config = dict(
    arch='swin',
    model='CTC image transcriber',
    dataset='numbers of one to four digits printed on busy colour backdrops',
    train_examples=295000,
    image_size=32,
    crop_scale_min=1,
    horizontal_flip=False,
    translate=0.06,
    tokenizer='char',
    vocab_size=14,
    norm='rmsnorm',
    norm_position='pre',
    activation='silu',
    mlp_ratio=2,
    head_dim=64,
    fused_qkv=True,
    bias='none',
    qk_norm=False,
    layer_scale_init=0.01,
    parallel_block=False,
    inner_norm=True,
    moe='soft',
    num_experts=8,
    moe_every=2,
    expert_mlp_ratio=0.5,
    slots_per_expert=2,
    shared_expert=False,
    patch_size=[2, 2],
    depths=[4, 4],
    widths=[96, 192],
    residual_init='scaled_by_depth',
    optimizer='muon',
    muon_scale='spectral',
    lr=0.013,
    momentum=0.95,
    nesterov=True,
    orthogonalizer='newton_schulz_5',
    adamw_lr_other_params=0.0011,
    cautious_weight_decay=True,
    steps=8200,
    batch_size=128,
    epochs=3.6,
    lr_schedule='wsd',
    decay_fraction=0.3,
    final_lr_fraction=0,
    warmup_steps=820,
    weight_decay=0.06,
    adamw_weight_decay_other_params=0.01,
)
Rows from block 3 of a small CTC image transcriber, named by matrix and row number. Rows with one number within an expert belong to one neuron, the router's apart. Each number is 500 + 40 x the weight over its row's rms, rounded and kept within 0 to 999. All counts start at 0. Numbers have three digits each.
Before each expert's rows are labels from the 100 images, of 14976, where the router gives the expert most weight on average: "responds to" is what is common among them. Only what is clearly more common there than usual is listed. The data: numbers of one to four digits printed on busy colour backdrops. In brackets: how many of the 100.
# router: slot weights (model.blocks.3.mlp.router.weight, 16x96, trained with AdamW), inputs 0-95
# up: expert up (model.blocks.3.mlp.up, 8x48x96), inputs 0-95
# down: expert down (model.blocks.3.mlp.down, 8x96x48, transposed), outputs 0-95

# expert 1
responds to: on a plate (95); length: two (57); red ink (28)
router.2:586476527558473503498449548441421484432501503566445474500470549534501554545440518513470472421490496498480482448491505443488480561493529442458527536518508502513496513487517445496494502486443490485482453469472459436518464453566470519437504433416442577504435491513413550504530462507468509456
router.3:497503486536462561432460443501406486525451530532439517532482535483491486545528545493513452480451427507539424449543485466469457534522535495462507476495540535526515467526549537524540510539511480454536541564446539488522538453584479589466508515444535555524469546451455478467554464495533591478
up.16:499563513507551551520524471509524540453533515501540544464480604477504473503462448507494477534551493465506589502489518544531591460401475453543475543552448476520489491519512561561501513475477502474512518425546502466500517470551569509471500557619555509479497483459479555456489451450487553502
down.16:460485491512499532475535439531525483506493478479441461531512455564501478472537505500517512491465477499503436504487489496454411474419509525479498500466494511511508514487517549461503505586478480547492491563458552489511508530467634494521505482351616615494463505514493485503504492488530443522
up.17:494606516484517511443491497515473545493485503521608467520469531535502543480564603508412488526499544483500455525478545510515407518479467465487487489491530459497453485526480396499503512426485385428548526470588489565506490471522517531476465496531487490529555511494474473473499459505495534474
down.17:493471477486468435502576508537484466509532475427455501472501433564494478518455462491567526441468430513493568504517486559489551492519480526506496496461446555462476484500422420507460520588494444581508461585448461518547530502502530518448489404488427510497451506535509552531521475483536498513
up.18:537505462495519554505513556463486537501462528504522460519481585535501437509461498505441520484513506461497497525450443563481428479492469521495504533546442516492547438510507598525532522515476495400474500458504464560498517502435552542488489498454634470477541525536474524538499483477619447495
down.18:496556501493535469487530368485539517506529492509470503502487445453451530465542513505561525533488537510504475479473508528456554490507521483474499491500451492510470510502456543478493497545428510489522573559521476415535471529579549500538458463565590560501522551421553463457469438471403509450
up.19:509527468498505493508483409488557476510465497489492536464410513536455508492531496503449495524480479494441494481514528442553514517467510503507514475543500528453429509481534470488474419445560431548560486493521473536547508494495427468535412472611519535517503466508504517513485493570536347536
down.19:463440523511539509494546585504537496488496480518491506579471497455545505459499528497556489473515553501468636505543505459486505489551517521554500505491503491513504493453516510429515499548564474455488486516519478604493464497434325503501500469467463407505542497540529484524496509493518487523
up.20:481570510473499518566494615500565493465605496477493573487552455510632521451452467476491525474522507515471464529497494577496500473549467518541520524526500385489512521465469504526517523497437488497465487498523519508505502535437536500476523493555420419488438491485501486510507510451525451531
down.20:514459456531499528492502452557561503511391505455428461498491577453440481532464528498541489528512554509533534468475499447502548498557503517489497500480517616547518493475486541534531501528530519531506515427488468514535429516580447498505496473448449626496591489522498491447498449515479506503
up.21:497489494516514443488525560523483497491454497458485473514488556503537504443473503483564507514617501525491526494483501535521593472470515473554491513446538478508528515490458429469524472559494507495456514434647507511437462487471609510443455471499428496482418531464523561521496513526559498503
down.21:487525551484500610547493428439506525512581461500497477553496508523454492509494473505511551485501476424494534459464489521509448498486485517507498496586455504483498506518487396502496529453493579577507531456448507465513552506525463504500514527477477535489540420583507419440518468503385490542
up.22:451520466508527484571493442461435446469493490487513518520469513514503502509562485482510470532474534453498464503450471585463494482590512493493475504496482501497527526507555404498505471567485545479513533417534515550516512554585488527399517559540483464514538496430470438496464495432586580533
down.22:466454579488518505512549546493565559512480475442479525539591475491471487490501531496425470498499378585510457492504518452505494504562493494495505497576490424522475488555547450486488500492459524530476424552490486536489523460527618493568501482440503519475442583529503511489514503507445486506
up.23:481563444489462492473463502499561547575566471476574569477480485489499545516540405534406523554530480457499466573509449459520535451483490535528546539543500549426537510512472461538447482553506571554519496416489490576553501470451532463500506483528563479503555478465498499498480538494511485509
down.23:517461500525529536475505473469464476480453535552474453551502521457520479549537594503551497542478607533435527414511523583477472485495589496496497493456489448493507488420574404531515499474448537472493504596548493462519518531549477500534523475442577535493468476525475506476478476500479458511
up.24:523542528464531441545547472543464532481478459483534467555503540501455520510519579527471477558512487494495551503480487471492568554435495471469458515542502487508534443540493416554464523466486407587480546509461509455490499496404562490426495528563494515470447513514471521520483551380467506503
down.24:498476460470528649528503510495503420481542518580426542494458536482574497482504451514522540449478518494493481490507508509506503443424589501534508500498514484518467480486514491435504504573498494477491503445533489517552459494556514508523451455423481509493546496520468466427490407570540572475
up.25:482453448495539434482544426518488509533505504523540535519487518516428491476541626513530506588512496482508537405511551511542419462510529509520472538516539423523479486484447504503472542546504531561515513437527530492462519535428495508473511568558496573542499481501496554529483567516426449500
down.25:458553501519457559510510524521483531481471548457488470443510517497541469562488442501518512400527505482451442631542486545509585481505510473524491499499467568496519499505411492529592536459452544501510500511498481487579480501504517495432451506463403475469516423542482472459501453506506497546
up.26:486439486497481511396506419477469546480560518491564480529508536503570480524503511492485492506467439488474478494432464538530589471530525497539492506530496559493526483522500653529497462453540531451492455463503505440499515486517504507459495499585411533489507518481489513507515486623465512538
down.26:514560462479534528567552547507486443491488468500504517436482550529449567472457475499526519529496551510522443549552566493447362500520532495514496496460519448506506477509489580500515483515512505487494551494429525457527489489481604504539473479434520523515432479464527493473503551379560498492
up.27:523538483515484430506447468488576481503543483489552577415483497569436501471456363488528500547452580476471468396469470531515541433527497489514460498478481470469545536463548461437517506527528492498497478423464520447478454495478543478550524454527454484481536509450485526491492507509475454501
down.27:466563530500534510444489481522444465487451499508450446561528467398537495424509601495511501484565411459502488587525503440455410543474506502480495498482530513524468516512567495533474478488480446520478501496511499530483447502578512492387506508451472525522432520493506473489497438509484565526
up.28:476546515485519538592534480499515470527480496473559468492503516553555455513522462473419516496512523463536478475466508632491576455522494553536536538539471450521531502492595550477472524492423563487514518528531513450454508510493583488551507484533462402503495563532529477439521519446526503533
down.28:530514426522530521466506433480526533489557454483401497517490598469507495501492524502571524561496509516478526499520488534470437475528517447494504503518475480494492512526579513538491496554483536533477496392480461564545459493525576501467518475488489666497480502463476570488516465546460462498
up.29:485438500521527549506513634532532504495493512504487498446528532475589540442498541502472518521576470457510503543470497446488591441561488504449486513504519465463538491516506552437549515451434485447513477524564521494504482541492501460441530417451422543498469492459522508538495463525526441430
down.29:538495453516525382490516434529501491506455516500481425565423444521471476522473466503541505508511505518534490480498541530533399524528501488537502500476477540480526506488537594541497417568582452521518550408452509449502480483487500496611454475541548486509539499525510503500479562514515525547
up.30:518494487492501416542540483494555537486480524476530500489516490521578456513487439496554494465507449499512554455510515459476488488552520471509532477516479596520498499588509370533497461530502510511472539449461483459537480521552517486523482522411516596464520471543531511490506484517362474567
down.30:471537496452462536423498502531466507519486509509497525473442480449423512479544566501465507489550473521522458567472453525488475570575434523515504500500517392522500505489528440557488488452479450501500523512505581583528573492464608498457552528550459414509497504445468492496517521476532540462
up.31:532464483543544623496498487493492492544429492505610482469484493528487449484483476506454468541407500515510496500506521513498458541417495493492468531496490555531488456618507589503485504475415476480526506450459497568491495480513525533507444477533506538412469534522494502439539438479528557515
down.31:449591485506414414485557504512526489498624510520489551451479522537479507498489469489579514444526461502523477494466474548451500455470532521514505498504475493479469484432524594476481510543507419458501530565532496454461455508507612504468512416490526528508519511438537473521488553484512471526
up.32:468455479454551504482455485485499481502502467449527525492536544502495512568475535495517515606555582493482510518442525464426526511564534452479476476543459491472579472494509608485478514481479499552480444478483510528526495495522537515533487468466420526503366486455490561496495501421465425525
down.32:518504538536463436468542499506529500536444521482445516512463477506512483445511459506452506461453433521540438526518511588502437466529525521497509500385576492546497476568545588493486493518514462448479538463452533480486522469548589502492532542530489485492582460536451418473493518568500567506
up.33:483450490512443487441514504508472515523537489525500483502544492477454519473454542502529502463624500510503454534498490415503624513524536529510474508488527514460501536442481403516481472539588549511483481467537526579472523521473544467566532504419490609476449471487515506530467464492439526509
down.33:490500480506557441553515484543527553494510518478558526527513485544516543527514453518457483552373530486449509466539505531513415440581518506561504499505512461535495465595503394484517486455452529499519503503457492440524527499539507487454510443537495387481535497457472451450508564465521488513
up.34:526503497489467560560496576505557528468517432483515428468507506531470537468452464506504526488459569491545482494506483460520595505469546483474511512516537436505513459513474563554506524449412522548523512416469462590467472550472514475397472515540496608485502501504496532493511469421511461513
down.34:500461518486491501478563434485469478507438512502475540513538572457535480492464514499537491527558476508501480494512447552441480454518436488584489504519455480515493488507525562461494506574564498501512511544538548437427491516557517497613509427495515390526513440532486484494505492603421477531
up.35:505500540558518399392491531527505459467460491529503500494499457532501493468545606507540515546516467479480511442496513472519486488433487526554490531515464514560474446524477449500496533461576495496519449452612499519465492478537519528430479484390502536480522479497496500451496402515429476505
down.35:463559531506500607574556467492444521486584489476516491482496518497461477556513454491469471420472484493523496474483466493570486471458489479555492503479573455467502477478468470577482475541420533558526570484445464479506561482445527519531506497571389521479539520499545449511498465446533472532

# expert 7
responds to: length: one (75)
router.14:535546437547430547460544539427510452480545494523454491450520507504502499516459439516458419553447487533437560518471447440426532485481555489476558463450442509499490478561459518512541490517452546462451529502491499528536516528505528490468470564443499466513480548501421502478554540434526535424
router.15:552551496551495507467508474474412504550484503541523487473420498561504523510553483534460507490519512508568496505541468521542440446436511475560564406442500445549519434470486487535521428530503501522531467532496502491448536444467517408542455473482574495428452451478481534458541508564527505465
up.16:496521489491551638475500541532487482505546521483433492493545475503473490525477540515351491530371461508484490513489511521479455504516517491430503493523504457528470486493491536531502512494456516433516523505499559566495524494441504528457523546445471573479495503416479486484486455470557581466
down.16:525478489502455445522514458472477518503452482533579465502493474469508472519483490493609534469630465504491411451479467471542594512559495456588505496560545549476509482525536546506526498502547509504512459501552481495447480491505589512540464539561494428515501491549524504568490527510440464526
up.17:520549458500452498486466499479459540504544509494510518551499447507482515471513572507557463499383502528523510466508542529483358572553547532396494514471467506519512544527546455501509533525474460479521553478542490473509505492485519527421507469520520628519504509512507571532521563492442490500
down.17:493425507508530509529449499533481521508454489511492432484508573493451478509485512504455525486635484499425515546516482454537608508577517503562496504519548493465482484488609477495494502536495513442499455489435486515546487508601500502531507474514497415503535529573455487474491471483574540469
up.18:520496538530433482517446427499480499492435547485466526495497586453604497517513456487528530434462514486523466442469519480495482509423485484455501460495479504526505517552485500488502518555454601455547535523464531457580508507554499456517515471440476528496407546506450518502464410510533587522
down.18:469488490502512474514544586460505514503533492503547546511488461545414453512482491491541509534557448507532513545485463509473516495411467560526498500515510515496512494521457476492509516429612553468482489495565493489537479454452584496479498524546402393496547390520523444526512546484451469494
up.19:510499463485409477466534502526417462479523491504521511504432458563535430491507421497495493487500463524498436407565536535498575530498493509524526489519493535552511516535485552542519515482447612451487507509495493592476508496472474493503466507519454629485509478510507475454517467483583462555
down.19:503496474518579538581500498498578492502498511489583466505587506476510526570508573497539493490433538471499535544454491496503462497533467485422500496514487557463521493437500498521486497530577602506504477522509507395477522504534544498522529531518464468523590465476486530575474463523407537452
up.20:516479533506505494554476489516478492483530471502505535497407501509562559529523541514572495439428454516487285474504528509542576482498493482553490495501447472480508497482495508511495462512445526504520555497528503519481531508561504536406526462477493466528468552459491501431510457471483481529
down.20:512500463495523497461517513503550525505521506517512602531583510494488426446461516499476494602510451509480521535520470534463470498528475491433500501451488565514501501536500441492490477449619529502516418526522499436493499507496683500517502486487509541494563499539485460540509477533466500505
up.21:506528462498539526409517479497533491462453536532506612517494522507496495489470507498500510499537513470522523519494499535535560448406512488445496508499511630532519476521495523424484468497451529506482438422638506446537464417452528515487486440553434462488498504483521533484487475505452506518
down.21:500487476489479485538449538496391484483562486543486463484400494481523507541510443497486493480471442491468482503466505560424373543384482516564499498508538424514504532499510527482558460515501530452488566531393498528504525521537562496493501515481448557527467497506448534468505468502522501481
up.22:501589469496530482662490443500493512458496466509519459488521521437520507386502504493501488460444508458501467462467513542514597474558554524446514530532556499494522480526548583465510462429528462500517427448492488520495515475467519524555483499524535519524486499532510521515506544450432548521
down.22:472405539466514503378471540514485476512512529494498531472477488521514506566499523504484500506544584571521470560560511527451471510524448489587504501471489547497517516535490598513461485599437476484474535544464510410569530469527498489490509522417490503509475469499546463488496415473539467492
up.23:463526458468470562544512497531462467512492505507487499518575491487461530484506499488477480593434451497522495500483497593429419488525477497491510508499445431512451501468536545516514485526464523465482512633457483494469528518518495535359530537455487619527473513500493459496527514489556521486
down.23:526450505514543525459491459474526508505453554493558504544484524496515517543556559515522515404535496473452471458505533414548590492509493488500500505543462515504477511520570556489520515466579484470495443421552492547461452490547534500646488547497515401499535460501502534478476507525469464467
up.24:512534462588466461558440506492575523455494473500516605484414534547526474544490474518546522423611517520489440481463514494489542479533515463528502503478481465492518452515496490464509516453389460497482506557521463504467509485467489491457438484436544555506534457469523517533478543453417478470
down.24:471509472456478551434573535482387505498530507472421459528538517448466517478505487474508454618406436482476543511528515564556431491529462497489501501525522533517496504465487461481530512466583445497495495489525467490519479507564558503576522517554501518519454547498447513465510477552562549468
up.25:518463506560492480561508431503445563492535520489551549526520473491577497467534461514504472578475535566529460513510548512496458469425485551555519451510544454539559502447473334512475499559516513475469490554527576520488517465518513486477502490539495435506521512492482495508498432451570512503
down.25:458497512522531491479460483510559429498492505521508532495421531523440527533498512517492527423499455490494410473524524519542566467398522475444498501448472490487520503496461341516521499469502521572500464488553483428590491523512586501512522533434500507484476469437516473500497549540458510507
up.26:527517490496481571529428534514520477484549483488479548500426584527597501501508443530421514449514469535514408547561494525507539490427528579495502505475513493492477511494503470518505507452427515510512494477562500485514540511456487553492473501539447402486486499439442472487500531437605442488
down.26:421513453465493460491542470483472506503534458494525560484545480495519527454523529491544489510481469481498457495465514537507522518472477499522504502511463469458479501451479430490481514503577471437464535533532589453526478479468664486488522481413518588471509551565519540561469446471445549562
up.27:501529468455489435611523520523500529493548455475520456553565538480552488529505493507490484445553452450469482591573470515478466456446501567551517547542485506481479537484539474490520521477484484453478468488555536461486511522527503554500476525614540407537503511494528481524512505400486418504
down.27:518495559498559534433512421537519480498495488511492591498493516504464484493515506505500486488440577481528450451495498535511559482464512493428488499502491524525507501536518501522479499493436491494500555571510476411508559485491544506501516523336584602498454520470500541422496492504555549473
up.28:545550508525557513445479494505450531484491540491577510442424526567532453507494476511523486450497547526520438450490537509474451524564499477503536531534489577479581501522514565517464471487446510490481516437497479544510435491588569494510495504507544648506492498515532524447505495592484518498
down.28:494458536495431551558567572455540465501483486487470484557593430468484509498494563483552483533493476461497547546523508516475473478555524514476508504469506512520522525494535560483523518512587499509495458591437493424566488500506470493462560527473444369495531455547516465550518504465510562502
up.29:489472507447490501506466510455413450578502497499538455515515515476490525532525554501610493460505487503538414588505488476483497547501496517465499512516469536506500503484562602493495487532551511487519520555502505530513488506554530580423516500479476547516484504494500488492509448555502662576
down.29:553534475518523504529458541510563500490526483522518595509550516525521488494486474511460518505527500520525473447513512522505527443505509524492496497481508495506519507521510535572505522437559547499475449419519484481538501473438634504568489535559362405486536495509474487520509499448497377505
up.30:472461431534537515557511500491512497496564509501552545506489546432479475496489531516536488533493492509519483435551568479520596444551489531481467479500501491480502527538428454424559525540489493422434476443455529435555525498487531527554534403479519422474479491445476564506495536452455542558
down.30:520582482471494481477509520496472500506444495513447502439459430529458558467465483503477520465516524513512387545497482493481374602467490491505485499485528535516479468537523469546504508518512480512481585486584515500506513443476521498480473428438501499515455519547578386443492480516493473449
up.31:506376479487427590415511515537389536475485491491491484509501477521571533535449491493487513581442481513506455519550476520508470503516490508535488525507470443517507514531464549466508552538407485475518530562488487481498468530539527515441501527493494545467516478491461523505489485479640550541
down.31:458584544487528491621481484513579488516552529486547536528451536528459495479494519492523508440518537486533526494499479474514542546581494488495496504517448610495494476529530464502465486509579450466488460419564496511493546490492567501535481508478522433516509490527470426475496533532390427524
up.32:512474507582482530505483511486493524480559529520531514500555566520576523490480422476435516427459433432489445516488492573534454463532505528418521510509449506526522521520492422527500483472382503456545538536491518542509545526555426527517529532430515516499473529501523460456507523425523572498
down.32:449549465480569524506516479521486491503427503502492492588482486527439576532518593506504484578549494526517570512530490458421548515580504471543505502518511442498505507513545475500521491492530538486469455474509475458519470480409647490521530543580502460493476460475478468495501459567519523524
up.33:499555500475566472568481554518514562551517490542470525502513493498463483490458480503560504506474442510497417513542491581494471516443507541473506521539535507536486483562460416456522510491509328511517511421532498567512489465480563518529512555562536498513497493459511497518514575503429483469
down.33:453499510489450544458522419447509472483588459500514489441518544531511489504479544502464509441517617472500468437476496505507505479512549491578508496541500486450481504471491424520521476535461379492481505589474526438590527514500480504476476486452474518498518531525483499495462417546590486538
up.34:519488510506517523527523388523474548484540472485498446506479552562423526460555506484483506462479476492474486537520492525439521518505499472455510483483504487515464489471466437471542483519511512432446496554527445524524527543481467489447469451455466657500399551484485489501524492479618465457
down.34:496535493511546451480502533515505490523464535485549505526473426433591510549534520505460496514497482491445462417509545403483538531540478505550504502572485487474501495541510477495483459488532551532549494479483523531505501482545611494490521453553507409490585456452510489493500496571366492520
up.35:460479458506455494563482416483511476486516476528473548474503519563555518550574384503456523479569479522512470514504487481549551435454501530521516448506483486498557492489545514472490512449489646529474499548503467487552456453521477528489442473535477488474413492486474488530527497476426528575
down.35:495509499486562522401557592537462492501518564508535491535503500460479471533476546507573506486433427466541466505559506576493471492420481482405499497458504524554506494479518516493499482477568577567452539459517515474538525479519603498548515475475517519545500461505481517478505422471577478493

# expert 0
responds to: grey ink (43)
router.0:479567500491451559500447523506421452476514511535495554467488557528504558510517481434530500513470496524525398528509526486426476516480476472505568511436479508577513437487507498549515558494450461451541513521512519468469465479557481583428552515462430526487482490488431484435598453496551511498
router.1:455503503455522487450505560522567502502437509505467433474489489509511552498512493518539531412564539483519497483493480464505489537523604497518487528553577513487536526510482495480416478511502533560481542434483504610502454589506473484483515551548441504524474468475504512429525524574427586474
up.16:463465500511450600391490476517623554467515527486589409503520546528469488575539475514537513529395493439478510467478542493562462483489498488480516495540467485516526498514465504472496527522482474538487443488459519427525482541588558456541524486493456455528462498499523511516489494512466503541
down.16:551477511478489425606478532498372451533465487529472595518451421525492557474511554502448511463570496546477447435504531540446501512476440465502498494464523519481536503458465499507501429512490498482501578486515508608535541487494493498511473481499470561525477509508502533487527592489506535492
up.17:499409544507516576478548548548512550505567468493495480462527418443424485478500513502475486488447481530490518438542581477532460556545534504392523511556473496425512475526510521475495523409476516474494476466485516516518489552487532501457453504476465541515443521578525546554481521506457430445
down.17:518543476507533425469440498511469408507422501479441436450515528531504520534447472493516533489624550477502490519445491486493534508518482488592501498446523514522476508505487460519488475524463484549519530470474492487523479468581426507550536559562431434494547465511473475488490522570487593553
up.18:511586432491521534568508499479517478513480551526483502462501532487496531507472431497416473526505485458545490506470494628476600546535516491526519490464465543538507487525560511502523519408404488407506493537502530573543526512515448557469518478501460433522511515492491529464495513519570453456
down.18:491472521494518457454458498512548501471512444527499507550461539494540474556505538510601541511449472514430502507433469486435427487516493491480504497544547458507478497516532543472430545552485544553507513460569379488484484531547568508492464446504476629510568539502463518530454522491469523521
up.19:531456471480441634492490457469515535457484461502555458526451557553432473490552477506504523512517481460460468473487494549481482452462460481438495538471463541477556507544510507499523472518486516511479533538527483408500470507504505487586468504404468538482472537472488600490484408497563433492
down.19:466528523502525431470507535504484428501538517497460562467533490447548447524511495494452465486493476496488491528495490473477496523447549489536499502541475460513489497508502476466494477509462440449474541485485498637503546477495652508422524534505441536504468530523497419520528598479454584547
up.20:496428514503452458533472509462539491518624468475487532500488486533554539532493539492528503522487609563485360450477494518496523484442522498447582505523445446473485516442520421516469521540496532490506429557475495469507523519473476514479494486577431482517511531530505545482501487501545486435
down.20:463468478506500518464548530515455461514369541462463461448507471491499485553503477494484500461586415500583646491522497490454511481507513489540501502469525560525488489549531480529477493540549471484486538443487528532477507493527529496523504472394520530494515477473509441513510478566415557537
up.21:504493495462471501511521506477503445521582501508502627505442499529543548490474373494556508502536531471537533476524503517507511429485489546546528481517554428548518495447450499482526548539508502516524530435397491520482499496521557479456535485519588399452512482512465502423513494539504489534
down.21:510519498507504588486432471515521549507455554477526372544518477528477453505508592510448474483462487563507524528484514520478501528510477474429496497413430562475513504511447508526501475507478471450504481580600512452473536497475508499552491536408568554511450495487497472577478472463522500497
up.22:487510483501509486421512528514582462495489476427522524488434506531529484518537431469539491569501537509525519492519494585474525476433469485525516505498494482532487518508530590482488494548461519598561553478406495454541482486497525492491552518433463630513434470431478465476506527562545495495
down.22:512540463498455524551487443505466455506481520568490412456507483484539467477500627508450500469514422476498486506526485540456458494478515516416505498508525486520518447519548561498485482484518465479456506494627570509481500466520622497502500499474541435555551458527503534558483486457451522525
up.23:504499440487479532563494461470508495505449517508535472497515577531514495522564475516602538502424534485541481521517525577521551479518495492459464540506503519540521508480506330479486510536442595591494495530541484496523495484531537481504508513467451486487473556421477547527529486465431537509
down.23:494466525501490466446504524513499482481545557498438540528527416494437520543449594487487480480564462518442495422495482501483437488487523478557491502520516566508518537508510369497522505530573575460506536502446545609490472502438587507494523503448490514485505456540526476463490490545542476480
up.24:540429510537524507460506351499605591515450513494586486517460509516519497523525557513549488518566453461506506526480502473542565478457488458465506487494483475483563461520471484496510521479516571475475516495578487404463488477540525449541499460506497456487480519430445549549508491481457483500
down.24:463549506475431504493485602498393474524514477482477514532518460475518524502524448498468500423398497552513534478580453532470415515456485494544504493504488505489525503496452482503473453562464563561459569521400501531505515542464474508450502518487512615497451550537491485495488537462528509497
up.25:489451538514475541393488484508505525544459534495500449467497475488597532581506454504493494446519500507551496557504495503576413464486567538458477546474452568481481533426484558535497528456540635528504466516507544493496486531519479513506566481517544487491541517517489438476496465461431538499
down.25:527489435506543439604518524506484498507481454521462555513445489515446492439520564503509475470480500528493571430522474499444590518538447492524497502504498547523505482513513491490520504492478630467502548535500475544446551461515448499508506496511503545529536542539505511525511626483532390457
up.26:521493523473457444536560511480433565551469478521553422537458473480500508483507476466488459555501529499504550530447467565476589456602503545513478504511492407513503519461480513493566513581524516510457560526426485517501516470489588469573510499505516447496563522513533520535535491454549447456
down.26:576515529531619602455456522499555473500546502510382561490522512511497491503478504518516550474456511513475454446521543499513420521520515501434501501502539521517508491496530513515497519498489561518496535471562447443528492503500496493396507487460549581512410440499511490442492505514422471477
up.27:512469522461486460438475363527486563494520502484438545507440510428494494570446460517512514519528475498486435461514514443563494498509518482484531490571539520418513494558462450482438505490492427568494463462444502513492512489490551461422487530523557579542485531467494488554447529494515472452
down.27:467435532508481531539481591512478493499467511490622506447527518578493473484541437499461510477517492486516521522503472534518466518488488502539502497431499472541507504459408446496505491543477372452497512522489504390525508489502560498531458455449555425476536471489458561465501483512450571521
up.28:457439503550551471496520490488443507490492504519459466497574490470429529469505506501587521489531539507512487481484461451497498489419544487587504493462563551520529540524444433470483479611496571544484517463588503547544447496467560548509510474568481564532411480470470521517507468459471497491
down.28:460528575488441457497582515506515534484496547469510456490496533474511491559477514500452481513465515479461518512475522484534433489409494514527501498499474484417503502452375417525525488393491549509518448521385481510549570501496503507589485469468492452497530468516481503483500525535581518512
up.29:488510540491546626531501479523467521519475457488526489475426508524547492496446483500496495577492524490515513550514476538513462514426486493534475534506503515487545445528557617472496502506478368531512488457484501445475481479512548486482474561616391480462489480500499468459484449529500505478
down.29:513533478514452430488543468432586468517572512478485484453528508559507494512490477491484500439532447464443425407450512517452454487438517491472500501524507497487491513479468613486496466548523412468523464490483492523456495524446484494534518498403443555503511528494489593544492554427500467511
up.30:522513425468517455432467481456517508514462473528560526503492409548428550466568459501487508560472478488496512507521444518493557558556502501524506513493505540481539502450533506455491523504552497513534458495392516499502538556509513513490522469463401520546469477528461515586500602491587571509
down.30:517444544501495492599476574482461513496530493504439501461473447445542481584473568498525513413456554500491529542481509455395460456568508500518500503478520526516489478585540515508474521500422483512525560435549537505478524495516508503522488475505404447504510506491534512401508466466432472495
up.31:523476500510510468366488429475484533508483475521510565484489474472508474440524530492491468573485395527507456443512501538506481459504494506474492489535566538491494502515491454495495516553550483497557559455397507509572477483541521469477526510603574608532532554490534521521509543535479511513
down.31:481486490510458530609498560503482497493467505490501512501510549548423505558549486497508493479495610511506512511518480567498541488537464475525508502506467478478491504478522509442521526555433500457475434575606505459538523506521574502484453468401494418495522432461463528507514491435569424495
up.32:525514464547484574495497480455540506506526464521480498497521528541503523494508450506506489528503430437499448415504414569454404452510498493551555493539549468560541497557471556505587530509458546463522625491448483494515505508490497503418502510470542536456508495485473477442526503416459469503
down.32:514506529504512473489463433512501486488507494500485484503499509474535508472478512498450520504495515480496488569514476477474561522492486532404500501494435526411499499520474531481466493516442523519499453571537504482451524497485709496547502486480577525518506543474504540619486458535577538516
up.33:508530477509515467503526439552466494536501499581426436562544456494504478584495550484552498467592465491525483513519510456496431509517544567471533491484586602495525518542472538526463520565503562486568492524373493514527491467513552498522494506544474500483571516509515516523535464500472462538
down.33:527429561469489523511503577519535536514508435441582554473426536483533527460488437498520506504416544545525518490468468542494549486517445505557498497542449470520525500524445500505484528467469578531495535487604503439519526529511467490535498553422459485494513507586511523491515605442532506502
up.34:513515497510472557492508392496498550507472507508416552553505560449500473534508458493479556489551446476523461414524533514491485543568550554441495473512585534486509525500480446480520507523452529488500558589413559476545549492552503450443488466476500530476511539460512556498485475481483590467
down.34:501432498486504426449468557490495496494536413544604510403583477565456485518528507502497476496458506552490519548500496554492490506545464486552507503592482468501520497502463471491505489534489517470499521467555458465558489506442651493502529467433472500484504521566518462532514552518484459477
up.35:514446527478457471591504436498477499497496497479494445475465580488477483526464512504516471483455531464519513499513464477542608521457473468616469530562533475473490538547528515531460510514505535492525486417513498495540502573534620496485517449574564473484490494510496554465482491411503553447
down.35:466514497489537592409471514481574517497521503516519523492482389541551489470498527496536511569538445503505424514498515567485402433407526553447500500477428513477501503488495536489495525569542517544480544567457493545512514521438488502496503459433539547481496458545505445504488484484498465565